Weights of a small spectrogram flow-matching model.
Model: log mel input, arch unet, norm groupnorm, activation gelu.
Training: muon at rate 0.018, 12500 steps.
Data: trained on strings of digits, spoken by a formant synthesiser in many voices, 39062 training examples, 20.5 epochs.
Rows from block 4, named by matrix and row number. Rows with one number belong to one channel. Each number is 128 + 24 x the weight over its row's rms, rounded and kept within 0 to 255. All counts start at 0. Numbers have three digits each. After the name is the row's rms in percent of the matrix's.
# convs0: first 3x3 conv (model.enc.1.1.convs.0.weight, 128x128x3x3, standardized in use), inputs 50-59, a 3x3 kernel for each
# convs1: second 3x3 conv (model.enc.1.1.convs.1.weight, 128x128x3x3, standardized in use, transposed), outputs 50-59, a 3x3 kernel for each
convs0.25 099:119119108108114149107141132144100097105102123068092085101124145128115137149143158143117128153090069161068006166147108122122122100100088124140136136168153150132098146151132160130201109140153120136140131138137150136146109080066113135153148134160207157143168114194109101136
convs1.25 050:138138160122122125153165134151131124153137151180170151122138124122145126139120122142127157114145145097091107152124172148111151123122156134137114100123172109123137115138174088104130103123192106126165094122171122122167136164169130127163124116140130131102170132110140147129
convs0.26 111:149110111164110142147131165143142111158141140134123092140128144145146129143127127080084108165090131136132131108138139111121153125139137117113158130115123152131140094133124154084126142138098125125183126106168105145147149132161113088128129159151103126113126129099103109120
convs1.26 132:127135135118126115105095125150135188120107112101119129137141159094121143145194186152070127136139140168133113121108109091164176102136138119104117124124096147140105158127122155147153124101171130143149137120119133123153161087159131110106103138125166185156124123111116118158
convs0.27 106:124132123137140157165128134096173114064092096103117130109101136148135137124148135157156138148121115128135129129115106124137118097115129115113115139130144144133160134152113088122108181201177098082121112095135119118123101127102074083095158158172119117125146110151180172190
convs1.27 096:141153110134115097177160150104122162164149116166145119106112082153113106149155102171150118133122105119127123147173144126099108156151141142077106133129110158123108120086160094098131119133143111118149122125131139110103157142118130142145138147141138141136134121134148123112
convs0.28 100:095111106103136108163130134147114098137133121079114124115122113148142144155146132118126124116107138112158084144143175132138132137145117128118147128145151107119122213161143162139114123144146114101116126095120153132142141135169155113165122135115157180164127129142115075127
convs1.28 050:103087108116120116149130124166125120110134107131123110100143135171149126141142124165170133146154132122142129111142135150114159144148110135126174119120118122131142082090100063138108149080083105142144112126136134149166151135155130090144133123133118123124170148140136114132
convs0.29 101:103113117149160132161164142163142150132090104158129106113147152126145166155137169141120154166147143169146152124077095162142153121117123152128141153165173126150144170139128097114147086102136124129115142163107162165134126118124118126139090119142176152136126140135166185170
convs1.29 087:120106101144174178123148173109148124144175138148174145126116067138152089121160106140099107124118113133112134097078125140132160133135167122137131127108119184145175143170184081134139106121114105130112106108094127126126084117100129174144142145139121129118133150138152143145
convs0.30 103:112151138120135110145130115097110125111074129127135121152152114115142137140135148119060164157070149149122167150118102130114116175145125160098160108103119152127123165138117125141106139155176146127152144142124116127129104127097144184141120150141113157146109144183172120079
convs1.30 073:124091121136116141132136124143131088093111107159145175128111172137129168096132154108117170093136104077153106137146141157110131139135107115104089125128129115122126106067115157127122183133151124102125125124155114103134159125146148127117155141147105133136137111102140154152
convs0.31 109:096103092116138128117158162159142153122129154132129164120115158105104124098060098195164160148162144124117146176166173155142112128114109109122114141153125124113094119139168103132135171181158108142128128157160138126146121121141101091093115116135177161181150140155186162171
convs1.31 121:152134116126123103103120153115120128100118143060064103107049088134117091127131100137130090177140104159140143123152168119142138103120126107131143123144149093120124104116113116152147099100091163147123157155117114140140103087112121118118124120120155113110161161131128153129
convs0.32 102:158155142143147124119101085111104112097110141082108174112133148133128164132149153181093113148098129117108116093136140110132134139129140113111145108128146113120120152149102108131134137133182141154119086108077101134111119120140108108126133136137100117114103104129120114152
convs1.32 142:097104118147114113172118110113133108129121115138120105116155115120166148162173127116101130125115120095102096141129135162135143145135140112111132072094118155154135130169162054123137052109099145144084129137110108113126105127146129130136112139132108117128121130096085145141
convs0.33 061:135122107133137118126121102140124113127124130090087092141158153164163149154148137163174132196207161152134092126128133107111129145140153115097119096101108139124121132142150167136150160148146116103085110121111093104092122134122145153147156165154145148142116120116145159151
convs1.33 037:144134149163133122176131128130114113172145151147114110076107111089118055095145106154136137143142134099118113167135144148118127138143135138116114137124119152163122140123115105126109133156116120121114164158146140162136102112139108127144122137137146152150119113129124115118
convs0.34 078:128133099154135124105117115114103120147124124139100107148128150123116102118111101158170131178198158136149108104099109132127150185170160113106081121118132146167157104124135143112133108096113139127094135158121119118101125117111137145151160136136108136121105128104115126097
convs1.34 048:138136132170133110152132119168140128186137162154128117110124122142148131108114105113130118138141126140149144152131148175146151161130125102128141135115128133141138116107086116120107100149087106113099165142104132154123114107113116141129107141131152149137146127128126127117
convs0.35 099:116110100097125097077113128126124131126082143111065105161136160160147176124132149147132147158134149145128154118094078144116111151128116103106109095141119086119104108134144107124109135117133109096114133115109102083118141127113150133117124109146101170146124153133136198179
convs1.35 083:144160138112132127099107131172132130145130106164158152126133143124128146142138144119146137104147126081139139129115130143142165137130150172159135138131114139126124184169111176195110170162132119113168114124135121117136139137140123116107125118115144154126121156143129152161
convs0.36 077:121103114138108128124093100115113127115121108136144134153132138122129118125127106131139174105148164163200216104105106112115095134130119099104100099115136112115116125115097138148148139135157165137141117102095135128105126141129133137134121118133143150123174155146141136125
convs1.36 069:121116102127130140080099109106132130096130132096109122106114080106106069136156134112113105142140124151143135102124143156163169139155148118138110147151139128171169125139110117146108089109078139119114148136142141124141127106118134129112135146131152132142119110124144112139
convs0.37 084:122123157118091127125136137113131118177154151111116162176126112151142114134116148183195153193220142167185126157144145158131145157118174154157157158145110131154157150134171115134131116115139091100112099099105118146139165148153134126145150124156163173195136139161154164177
convs1.37 044:109131128140152144135133147139088122131101126159149165119140132109109129141156125116123123126142117116115106172131138116079086157094122163165169178137126123115138136113118131110110111127128098126109124143149113181155144174153106115134122118134115133150146116127109104117
convs0.38 102:172152097150156136140143112137130102126136112133139131119138148135141155157113099133163097142172098128209122131155164102133152095086148101150142117129106114136108146128105141137154129143128132147115134122096110132114128125107127125124158134133161113087186138148161103131
convs1.38 103:085103152091103131115126110124116096169118108173137105145140111140136133186127133109146101118159096119178127136115121146122129156125140143150081135130089095129079122169137109162129090108150164143116130168120118145170089131154114114128098098126092100140121098107149096120
convs0.39 112:168115106125094098107138097140143131083117104132105105171157112127120102110113107095116136102155131119167130178179167124131141138163133117138136121156154121141138085161134140162134092114111175139093147139107098150111148119098126139088125106105092085144092130134087100087
convs1.39 144:130130144152135133134129110096119154114136128090116140156164161150127139137104156119120098125139124117139122117106112132136123123129103129114177115113138140152142116081139113085139132120136130120128130087112099122116139097165130115150178133097140156141168149133123106111
convs0.40 104:129140120141132129143120094122109111112095099118126117123127148113113092111100086151130134132120129115118123103110117134140147106129116104112129109121132143127182104115124147099111183153171116093099117113094157117102096099109118089095164125107094120112058098100108142172
convs1.40 132:110114090109140102141131147105101115180152152154133129150112090189147130151119108173168142179157108112108090136140149111100103089087111091105077085131153119156134096124140154133149140144103126111089168180117126116092138115110139142106167163141130149109149167155145168179
convs0.41 100:089108141107123147132139132112078138115098117130127149107132117130134128132116137137111147089090135171146177164149142134112135096121113115147112126146131115143132126141113133146164088132163097132131107130116134122095167146142148111127171149125116141118129166179126154143
convs1.41 096:092109123107104128114132139140136138132119140136138170148160140134155169148135146087147140133155137138154146133117093167153140155147154127086087125096102153100100145140195129138105171145176141128141161126131184144151124162132118142132087079096122117092124129095150160148
convs0.42 106:155127139144157133150164161143106149109130136126136086106105135116128115109118131126085102125151084089119105136118077158168128154139141128111154166156127132144138114100087072108143097100133082093121100112116133142132124175134147117129116122153141109032080098089092072099
convs1.42 172:148136131134134139100091139107124134110155103130122098105127172102126133108145117123146114150125146178147113120122093090114102138153147159108086137110110111140099112147153099131119123130137161123166144107100135128093113115129130139123141145148144175190127151161185125127
convs0.43 096:118114097141121110122087113178172192145139193140125133131141156137123144115114135124155090129166139177235135149090112126087144132118151166146133113133117130113141112155148141147123121145115107131130093124067120123105144149176143152147126125162113122127116154128142118109
convs1.43 041:129126127161134127150146149157110116136081130133089158101135115080102097056080085125141102123138140151142124137137124173114110154102148133159144131143105128105112146099182146125115118104132141136145121130134098148147110117135136142129128126142153154146136160154178127127
convs0.44 066:134167126113153113126142104087122139079109138110135156125135149137137138148140135083133165106164190106147174145120138114090110113098111123123131104101111098093113162139158123138132138168110120126095127130112116125127107143144122147133118143110160156138129143135125150136
convs1.44 049:106130120116136130119144121105129129117109139110114142108052097097058086094090107120166123129152117134165146148157122149158129156171154149121114120123109160150149165168139162134093118092092138130141119135144120132157109123105112124123116113132115143125114137093130153117
convs0.45 111:156127118133135145141115160091113143108147157130125142129112141143108123138168128150174112148182113119156141126100118099140118133157104096085152142138155159120171146118107137121148163165103124131084080126132128139140164133102149126110180145129144130129161161177140168150
convs1.45 088:126149143157161113142146110089136092142139085146135090106121128088173175098185124106124099142129100130100089119120121099098083108099125139159096097157154116172132163103064120113120112111119116089113134135125137139129172158093160192128130175122121134136104115129126112148
convs0.46 068:149138105129127101137132113124103096080081103097097135143150164158145138138126142222184152199148135135118103119110124114128134141136169111114112103100105121141118145145145148138157121130181099095088112096100091100112107106114118143138124132157148157154138147137168180168
convs1.46 037:161156137154135127141123121139119122146138161163126142068065106065064101065082136130128121138135121105096106171138133165128138154141139150124117144110110138117110147132149107123148139128139103119123149175152137154145128129137128134137124136124127150129112154158102121124
convs0.47 111:099081101108114113094112149167111143138187110148163094129097167128126138127133152112128154135133157111122103112151121125169122129165107097125155109121163122131139109170133117093184101094129098128125114122138121150112078165158110140142114160141147141107108141166089131121
convs1.47 077:139124129154138131136159123108120098127118119140132149113112145129128150125128115115117111102107094132117123135146163095126132098133141162134138144144120144160160115151180099117156144121198163112119162113115177142110134105158143108152138076111107140144147135123144142127
convs0.48 103:108129147110149126108173105123128117119121119149168121117124143128145127152137146159168140145172170136152137153106113170109123165150131143112115145140142138167123127111125134080094120083128165131156130166143141137113119152183146115136142124126122142147105145139098140122
convs1.48 092:127152114131144128094127156165144124174110118138099146094124140108172151137164164132126131110110084123139115124092108144123132134119129150104087177153111123159110157128144149150070199161116126095120127106105171180154150125161121138138074090128130156159131142143137115140
convs0.49 092:121131114085128086119143116133104135141078123142123111154152138141160144140179123125121166140159183151157216151118123124128119189161158124140114098114152054059103122129144087138137127130128116084087153146122112121097162125106136122124155138164144128125133155095117132164
convs1.49 052:091097103132112107140125105164124126169113121153138134147141139107093104104061117154161156108143125149155127147122140166105145151110137149170150121109107157119125117146104099144130099156131117162125097117101133141140138135119101140140108097126152162156164138155137108096
convs0.50 105:181162113139118147103111140163137110144135129167164154146130140139127129116114119123152181120115130119150136144178156170166141142147115123149144099111115149158166164121103107085086074051051131122105102126111118147167145169174125119131112148120172141128149104080117142117
convs1.50 141:076100123122130113104145126114135123115134098092115122089114104095122122107125145176107119110100154140074126180183154134135107090100079079092145128141124141123125141166130087155132141128058102125103148114112119117089089119151125084131103091111098147136173147137144097058
convs0.51 063:157113115150115121148116134123152146122140117174163168132150139125122124129134136131133114166153139169155147135169132080123104108126116120118114095110107092093090154173178133151166181152162121096084096082094076082091108141125136150145127139136159142153121126139147126149
convs1.51 047:108132122110131141082085107126141116100115093075086069138135107098122093099090106119115114140153108135158112138147155135142146158150179146139139151160162160151147103099120158134111091095092180159154142140126143133120116058085143119132115109115137122137130103116120098128
convs0.52 084:134100148140090158123084126129120129118138092117125105122151113156134114103125122102114075148135112151155145089118080126164104130163135114080089107092089139123147106120147099105134129119146072099135096087105123154164148146108135124109142188119154145150131116127122094078
convs1.52 054:108139136107131118110126114126193162103167145093146135153133127144148084151140159131110111125126142125144142115149113146159155128161133120111110104102114133168181130123092148160122141156100157103132170117105155119145122092119106094109140116137149149149127120090125093086
convs0.53 098:108126152151149110108154139137110102148141096139121160145123117134157145136140141174110147131092151127137151179118135161123118166105118166149148135124093137105131130159133171132130112113131149126130112116108126103105130160120120143148105120125177166112168134147137139097
convs1.53 062:113111142111105129119119142156114123167107151140103166105103130110084150143093148144131123147113139126102138132147142151137139117140127142112118201111109135088123164168144131085140166118163100118139092136131103140109145122149150141156131137125107161103112139094099136126
convs0.54 105:144147123109136099122114085145143120108106112098110093106121126112128149115127103118160164102134165096155190132166177150157133170153150175170153183166148154131118077130158153143092099110106127106126185122123156097079110130131127087098133115089145160132116116118095138135
convs1.54 137:138148112103133134112098131105122176133080130145131091104145131137158168153112132105140130083142142095154126100107090103107113140128126118120109097094080102138108122105119146126118127165169133119149111088107155118147184120132127119135061126150138169169147156124117086125
convs0.55 106:150164175152149170138087123159124104148134130180096150098095099116106099139126104111166111079135119091112090157136139154126142147184169148145130127131145123130162098129152089113110146143105142145123141135104108096140105122142150156158157130109074104158159135120143109126
convs1.55 163:104161117088147133118108090124121103133124114142126081142107077154136104173139110135161172130157176117108138119124130111103116115139130126139113136091116123117117138135141143147158084117186097070080128135174149136127110120119145134118142118160155181159134140129101143139
convs0.56 115:105115106124110121098098088097105112129122101108122155105137160149132132108103123135155152170166137123160127113139148127135160133134132147108105136123128144132115109093082141109110186156174124141104156136113143141139161143111111098113120157113118157143162142153160167132
convs1.56 112:132129132145143138119126148093102129085099123142152157085073078113113104164141145129103103127081092149110115158148126101070102092117099114088081117114091164165166116109116124107120128171167108131116166147117148140116160140156128144127162134147121118107113112129139125107
convs0.57 101:140138140141120135130119167148152176111139161100138164132110136131170145132104099182142125145112114104113110118149109092102088086113088150151167107123108096115103106145112098140144122172176157155116148148114110143139103104115136111124109112097095113138087133139121157130
convs1.57 168:128119184153117133125126107131106130138113127124116111121088140106133123108134092102114142143114103129128106134102103116138135132148149154126156156145115089087108123152108136122165121097155109072094124119132093142167113149159137133137176170152100139169100129142129134092
convs0.58 073:136156127107142143110134143112111124105101143110137147105146133115142144127158139100103167119129171060099163137125148147116128152098111146138115144140100143143088143147148165168151159165154118097092113107131093115150125153149130139158154132159148133122162130121140139127
convs1.58 054:156190159129174173091138155107126147113160182109132171083121160088114157124158192097116121122130143108111120120110108110120109125154145167135124137124128142134139135142126122150120120147097111101115139120128141126138111121149114110154118117176151157111141154094158181122
convs0.59 076:151145099136128078158158115129137155112096144139117182150133113116125123105110091099172159130197170149193133132089127116080114137141163110117150143131131144136157135116106137095103126116135114128102132108075109102103124110110119101130105123120132151123162181167125184150
convs1.59 046:101116111121109139123123123150132157151136154189150172136153137125127112129142118144159152129155122117170133126091086149116119173139131137090072124131080169123079168113149176155163205176121119128124144145112111135101123123126105138139118100106111143130114133132142116148
convs0.60 052:120138125130151132120131104118131126139150143100108113113128139143149151132132118120154149152205202121138128125126143100107122098110126111112122101106109104102107127134127157162164131148146116117102131139138106105106131145142118127130124138131152151138112121121106136127
convs1.60 043:123130126130139124113132126112116134102090106084077093110095114112083103095108129119134112103111100125141125139136108150142142166181152130133108145135105145154139134122093140133096145102093143152129145148135136135152136127118126116095148145136112125112107132098114132099
convs0.61 101:165090157125120130135148128129124108114107096130110110167148116166140104141152094141091136084136164103152161151156117116106111121109116119116088111089098134129134109111123124118090122143125103108181070161123118160115131153152111161096127114136148154091131152088070126106
convs1.61 069:110128144157117140129145130112149149117116148137130135123094148086106101153151147106139143118117142136118161119129125104149151117157118136112127105147140138124161157150131157167124129130114145131115172119111131111083091136140114120112109149107152134133130117118189139148
convs0.62 064:136120125137121118107096085113131139146149145124126113118115105127121119119104107154183188224237245192181177092097117116127133127143146100096101100104122099102119110103105108097091116112115108100097129130128121103105112126125112115129119120128128132153096103124110119125
convs1.62 051:137139120155134121125118111090110121093098117105124138139143116120118102105109126125115099131105091139135122118121128132145135186183171151154102130136119147138145160182149170168208149162178173161125176157130129124114092092110118110105144149145153147118138130081168129087
convs0.63 098:127121128129109124149143165084130118118109117105122107135118110160153135170174169145100123151117147159095170081134120120158137121167166134122141141145210119135180168202191164128139107108084112117094096104123071081077159151155159137129124116142135158153178176131124131123
convs1.63 047:107117133125169148154141147162168165154172168125149162122095097115093076133104103123151130135165164134153136098149152140172171159162154148174169139146146133140135120157142068121127124125089135133156107113120120141156132136141127132151132158152131141137142146124121143137
convs0.64 062:125141131112124133112125127139109112133107097132103089122132135129129124130117118140201233143239255152252253112107110107108114114111119146120121137097120127100107138134145144102112150086116103138135128140132137149136119143115119118107111111091150127125134136115140116100
convs1.64 078:123149139113126143113107141121154142121142114124139108135106110171135161171147162095125150082107136094147146131110128125108132120110130128146137105135142085123134146156159114136155096132150102104110150125097171152098172134137134120143128137133122144153105121138106125159
convs0.65 085:134150153140153141111128127118132144107141152084128178103117126104117123126138119100194255115194255115180255121108107104095099088098105128124106124092111131122103124135132150163161099147117111148124124125112109150144101125120111124133121150129145120115115115114130113116
convs1.65 073:111114107137152144121154134131121141144141147107115113117095096189168158146116137044060078092103095084090096105128147116137154133157165134138155107132135151137165134160106095128104066119085121139112110111123135128154135096106132115115132136142116113132144137144133147139
convs0.66 105:144104130111117112129136129135135121096106086104072105111153147142152195114113101112123124133126112149145112123126142104134135109084109128124132118094102123089104161144133121092086121138167095113160106092131135131154122112104117156170065069097134156132124098131146102107
convs1.66 061:152139117128122156126129137137147147126132120127151127114122109103109146099112113154119150145116129139100146134134129139134110123116124112147163159108139128138122114099142161173151138141129087120151134120123146139125142145176091093116120135125112134158108126108135136117
convs0.67 088:113126148120120158138118140111126097097117127114154180134102109156126124128144097122176157129171229085184168088097139102091111095127136090124118134112078126130096107148131156167146156186138159125122136094141146092170144169154098156128134134135118109113116128112145151137
convs1.67 044:171153146171127150137130138109108135114118116128126103136128107111128119087103115151113153111106147160107144135134158124119161138124143123132124145160125130151146095087103131120143137148179166133141155154149146116142139141154119124109116123142173103098147109113143104117
convs0.68 098:146159146112158126119168098128142102115112100127106101128108103140127124161144089161215102165160072127150099139111108150076121116089094097096131121130118100147107124132152112163197101127114159152106157116123108147092114146140155163169125092091131155170082135148070115153
convs1.68 060:143132153125123125131115105154124105146146149170135115096117109145149173109153143134139126104139131127174108140118122115113130143097149156118108117162136073138137155102114131091121112077156120101117142139166135110094139162086143145125121110092092090109135106130137106148
convs0.69 099:126120135153112116122116110118122094102074147141124133152090160162113147130109118137193142144162137156125112132130124152138101119147161105117114129124120115150145141131138107118162089143135104130134139151120118143139113120158142125110148137167161131109110137150130118144
convs1.69 061:142145126146110114143087116131123103126109120140077066099104124106114092114104122178183163131141155140112122164127112158113139116128145145121118143172155146174147141157159116096137136076135133151165113156106133157097129080124128079105127111111170122091146100133127125138
convs0.70 112:144155130151136105125118098160149119135123127109127113114149132127133108113108133102143120153102130143093130129125134130102117135122138113115108124095136137126144130112106133120082112112118144132127163124091131103137129095095152151105152128121133146153122166126107120211
convs1.70 107:153110099163132096154134107148130126130109118154106113119148142133160129165130119122145155080161134110145113151137163134113156154145141123111115138134138149125117101067136102122148157159181113112125105126136120131161121120082142130107142139103117133120108130148123119118
convs0.71 106:118131136113099106122106096149122126133077086146087098147088087135072078127108138151135154139122150133113158114087118123134153113141166119107150129106136122104143123130182137127095108110079135131121151164133139136094122102128094097071089117088115154162172164109115100086
convs1.71 125:113158207145138148091092068100128123122169140113141121140114163108090120146127125104149156113124176147121164102111136134153152113125131120109102142116116144139141118161136148144103126146136083109118115131107157147089084156100122129128157135152112139161123141144165142099
convs0.72 086:099147136114143129126171111154119119113124110118104138177160096114171140158114101143166150163163123118149134087126098134167136122104085094092125103131134166116098178130117128136114077143167116151098145088096150112127105075074170112169148143108124118124143135154112156198
convs1.72 051:186174135118112121152125120121115120159103111173122128134168117131129121130138095147158164133151145119146133173139151122101127130132114122136155158132142106130122118114126141105104125125107101112138171114140152096112122142126103154102123117119098100111127145143126155164
convs0.73 096:132126159126131132094121136146119092120131055112108094158110157115128164137182142158109176147128118138141138113088110128107154143126146145124107135067116105062092132142126131128073135115137104113166104137117133115139148132164141131171137147102108133175120146122104101123
convs1.73 059:127140115150124114138145118116172114130102110116104104107132132119152151124144172157133130103132110156135117141116117117119135143146148143170172118159153119162134212192147165109142110134161135177086126126119128117114158120158124133107134121084102094136121128118130166125
convs0.74 112:143147131150164138144182112117110099110108084090128115153138133161156141123149136147124119092109127099132140136125152127129132124153172140122125134117096117136116129130118084130104099116141111121116128124117137127124120146152129133119141130151127129109103115128083137046
convs1.74 154:135139172122101139121121112156136134123137149148160147135115184112122173141148148132156139137132146111173150127126153097130137094093096154142150138151115086124139141134086164138184117109144162123117151143131153174176088159105117134091141127149125108118110121155155167170
convs0.75 108:120160110087165137081179108163135119169162117155143111121143148118088100106115114133143090135144142134162141113156154119156138099126139139109127143153132119134125143133145158121122089113122129120107151138109132137127114147110140125109092131095119129157134168166111147146
convs1.75 186:136156139126129148082089144143127080138100069138125148151126146137111164182099145112125159107132132148161120114134111110105135089077127114119142137144136103164099176179127129164130083106132117087101133144138132183172132170166102138113101169144115114143116102117119099127
convs0.76 077:122127141127127133129117135121105151121099143121149141096113122122146098138121088128146255110165255131194255108120143094128128120125137122109137107090124094091130166155153167213146154152125164109122122129099109159154127153133121109110146132128107112187117110136107096134
convs1.76 040:153162163128134133122114136094114098083105100108109102114075104136066125112067105133109181146105168142126139117157153095129143118131128174109134125106167138095151167161079075112083079067109132156114123142136125141112111115133091107146120104137153132098131127111140126140
convs0.77 102:134151109144147097136138108086061070108109100121081108127128168132121144141170156191182092185175097131168086088093153094130161105136144165137104123114127111099133119123149093130162143120137120137124132153148122153139155129103123100101126099082122117057090081086121125090
convs1.77 136:092131135125116128147118135139110162127078135116101106140126089183133098174146090139171177104116132129137108134102154133062108162128143101158139109141126118149133092182142075122118056099120175110086127108088135151128150153144135135129140124118092113155104123129140129108
convs0.78 111:147160126120114096134103104078095129132149165087117087130174119110162095073118131165118124123107120132144103160126139080138136094106101127133123147144140119174145119165129064167126113147171158099120121095122167136130141113096181150128127126152088104149114121139170166095
convs1.78 086:097105113151142129141119143138091114095085104172134128123123171124148152103098155155148162109092152134142172142135144122109101126123092074131109121126135131114152090140120108054136134073128125116145094109160110088131125145132145117134106137101119149109159096131119152149
convs0.79 111:126117129110142123119153091128120091104096101113100136136117142136113149140109124127155181113142206109138186129145127116130132117126124113110113105129095112128093150131160134126119158172169109132136098108110153159150156127164094075133145134142128153156156147129142145139
convs1.79 108:108125115098114088117145130093096129093080095093105120152133120132125121085122106118090116155121142125091122117115155129130141157138171121145141138131123136132168143129105129135121092103108147149126125140108122139130088099091111106115135129131113139110161148098125134097
convs0.80 101:109130114159164121126119106098097121120085167098067162070152112096152072118151133202182099136136077107108139143115081115127143122106170131138120099089119131129137071131115100122152171092098147096129123123103118117134122138150140142118111104081100103161118087159089114140
convs1.80 063:109137134090119122102125105162161108129125121152159125116116135121129135128153143166171155150149139157137083109154124120115124093128151124145135124154147096158139144173148190113192135128112138152158140126171135131165145119145135133130175127126104138108121132123111117128
convs0.81 109:132098133126141149119160131136131132123141085156136085112123127117122117131138132121144149158132137173132130096094104111089110097112126139147131118113118138137087154109115140117148160125117175112128155100158141100119104082121118096114128121105100136097139146120134160085
convs1.81 166:152190120119151136084135155110080152091105147098142130119136162097165171101150177135158163131159164125168152128111130125113127135137159135090094115167130079117110126108124120142127095157102089096128130127123171138145188098119104166135072171159166152156111130135143138142
convs0.82 112:138151128149129123125122135108121105073134084099114135155141093182163095158161104172136105125152111101134080116119109139139083141151104112121087092140101132138117101089150143158146106145139125122142115121155082107128132139077135132112130074142100147155128158165113109175
convs1.82 117:113105129155149138126124117156095128159100134207155122097143134075132124091173145114136164112121151114098157137102144160120148161112132119108129142099136123138189189120056178128112103095104075116083108110134113139123163161130170118106152139085069106126089124138135142148
convs0.83 108:134099113102106121090099120116146123143122117148100147152145150124132106157145131091154170099182204113163203102151130134150144094096125130116120101124118109080126145216132206179165111143162158142152131156172137125161104125110117144128097114086130165144136128132086122093
convs1.83 094:115117114129138145107132126104136132100100111145128121145114105117096144121115153130107168090119158129147156077112101091111140121113123145116114133112164116109150119078105115070114111115052087131128135160129111131133180122167138129161129167142146130146125138126095109110
convs0.84 109:158125125177138137169134147061101121039103110057096092135121114137114106140136130131093136154151099138126094111128159117129171111111144115098134141108131116119147152122135122137125148133112150109104137091127138113114102112128112141124107159131134140130089101120099105118
convs1.84 154:123111101133105090150089080142166142169155137151149101116137111149145115151176137167126153200129116177150109127145127111128125091119111151174133139149134097121113114114149205135156155113099112117108140126122154128119101093126102132115136134111106119134125162133118159116
convs0.85 107:139160173151145159135160169093112110116139136175137102093104143131129116107119123111129144120109126094112166147147115136119115171149146168182144142132132184162118105106151137092126149104059112083106117130118144126120120151218091112123101182112102130122094123126113154127
convs1.85 159:119141150110117159072112130143072118165133150155143149110146153088110130144178192130134124150125114127106133145134118121119129093092107162122081147090074160110073135145117130165153157173128141131140121143135151160161105124133114109135070138186101137103117105154104143161
convs0.86 077:107121120125158118157138136144139101110138142130149134129128153108140129111112150104151242104179255083159235140095120097086115108093114101110084098089081115103100189141129158132153167156138136132142143161155176167144098109114135126124144180147093147134125146144127176153
convs1.86 049:172147151147127118148129134101091132110080143133104117115088136143097150106113163141129198098093152138121124129141137125130099130135136154081133174108157121120133169108164139098124179171126124133112130147111131142122108084140107135133096115133128137124095132091126121117
convs0.87 101:150130126097121144121159160133087068149163118134188113090097122098126132140108137171153204122132199151106141115133082135132089139135120078115138077115144100120133154158127132109121159141128128128113090153123123139140123123133110116122155178162084145089168160158171136185
convs1.87 070:127125162127102103139097120125119142153119133155128127086110152124144133114168144108153139112127101116148088163109173134110091129136149131134130112142172139151145133136129116129121086128109098111117141147102138134117108129129096120130121132092130125111151162112140143120
convs0.88 102:140126125114115105108133120117102096109123118114141164097139137126142126120119111130131139071128157112140207143101109115120118144189192175110106120111116114117108152160109151139135121092105092079100123129144110119104152134133114107102067070107166176167124123151124125117
convs1.88 150:113129136109136128149117079124117135110136102130152161122141136097128122137139137118113155106123176157140174107084091140150160110127153110131163114121120134108117152141174121101102139102097146119106101115085142133133155125167122129142112120133114140138140131092106094114
convs0.89 087:155145126137144138117126113140154090154165103128172114106105119115087111086084118197201138190197151219200154060085106083090101102128145118139114114107101109126121133163145172150159155126120121136116123123112110112084109121115134110117145123121116112121145119097140121087
convs1.89 081:146167148143155158146130143119112159143111139156125145162169147136153182153136143122106103100107118075087118145141124136128126122128122141151150141148153132120099173212161134142120110140100117100101127150132130156136153161155117138126119149139102122135099114131078106117
convs0.90 102:163132133158177139110149125124137119155130085115091044143117098148122112147098102102149112107100092115160125138124157092119134118142124082119144169099105132126084161135109117144175163167123113146125108127120126127131171181114192173135101108114142104149135120196117160100
convs1.90 067:105132146090140137090092139160135143140121166096098117096097137118146113119142112135117131154161143136151155100099099125143124087140128119151145137153193083156148135120072104144101100102133153128128108121102100105120094109108135133128126122114110130101108110121110098109
convs0.91 076:122121132121122137118119134103107089114113097119128107125116144123115133128113138183173247187158255194163253108097098105117098102118109112132120111145109117131102139122145169120114163096087101116148114134160105116130129125126117133116115135108162110106144103098148092112
convs1.91 081:126156156104143137117134111133164169139156153144155128133123125149149145169153162105107105093138115084147122114135155130153177126147164129150137114152125110140132158135104125126093080131118109148122160124124189141126163128151132117155135119164135139153128123160104114156
convs0.92 108:127141101139167133122135100146118085131094108092087108130132134110107119127132120077165127107110074182119125122131095100120124094126154145132062136155136124121103093127100174127114157131122109134117148127118161097091136118155087103134113128144130114119138146123088096101
convs1.92 143:128123116120130114172171120126112113151120117150171158189160115117121133136111106143118094165164133090107156091094100185154125121108105172170140104072099136104133143146129186169142110124102176152135126097146124081145099146128134128145134118112118164101136162102112134157
convs0.93 114:102112165113097156092127129155136101112124097122091137105129124121134169134119145142095131146116110118106163134128092150142065118099099122100096119158109133136082120100151124120109113069108102082125091113143138168102138152170164125122154144070145121114114178137123117096
convs1.93 045:130110121155123154137168170139122119165112133111136110103101128090103102124140164131114141134135118136113145145149143134082106099115123156108167130113147149140160109143100117111091112205160143102101160125154167151139144143106125155117112124127129127150085108097105146115
convs0.94 100:153131140125119111110102142139113118136083156105103122141125150122118145116106120139101141124079164145112189111166119145145130123118105137144158137135089117118104120047132101100134127115144116102115090141166074074122128169159121105149064118088059126065134098110163143144
convs1.94 060:108095081117116106140122104132156122113140106138125128115111142136120156095102132159139174150136164130117113129142135103143117123155146146120146099124120157128140110141179151141151144144139168144128124112125155114138105103135150115141118114105128140125141152095143124116
convs0.95 114:179117129154103114150129140122150138137138087098109141150171123115164124126135109128148110138145128198113087089125125107104121130125120103090105121120131139154112127129147154082126105148144098129103110103133119115095119142165108099128140108133117138129155092102130093144
convs1.95 088:135131114161128111134126115152127099131117112141122153127126127123123127096122132103129120121120133088132158120123127127141116093115086128149120122123117127126124093158078112141086129129125127141114118121122141130112115155158108145129135154119080161141113159135128131116
convs0.96 116:161127084134113110122096159132123130111145111112086172106103136114155111104185139123111117140141138133125148112123074137169113119159106080071083106119135108144151124096125165089147123091138119108141100128131139116122119121100149098133104158123142130125166140171159079120
convs1.96 108:090104132122134150153175174095083152161091138160135118109126147163180147112143109092124126130120107163143131137127138156141145186152173107112159150115138142106122116135081137108117126123107114141146118106122139084108089102134103136130111140112089103105087101107109117114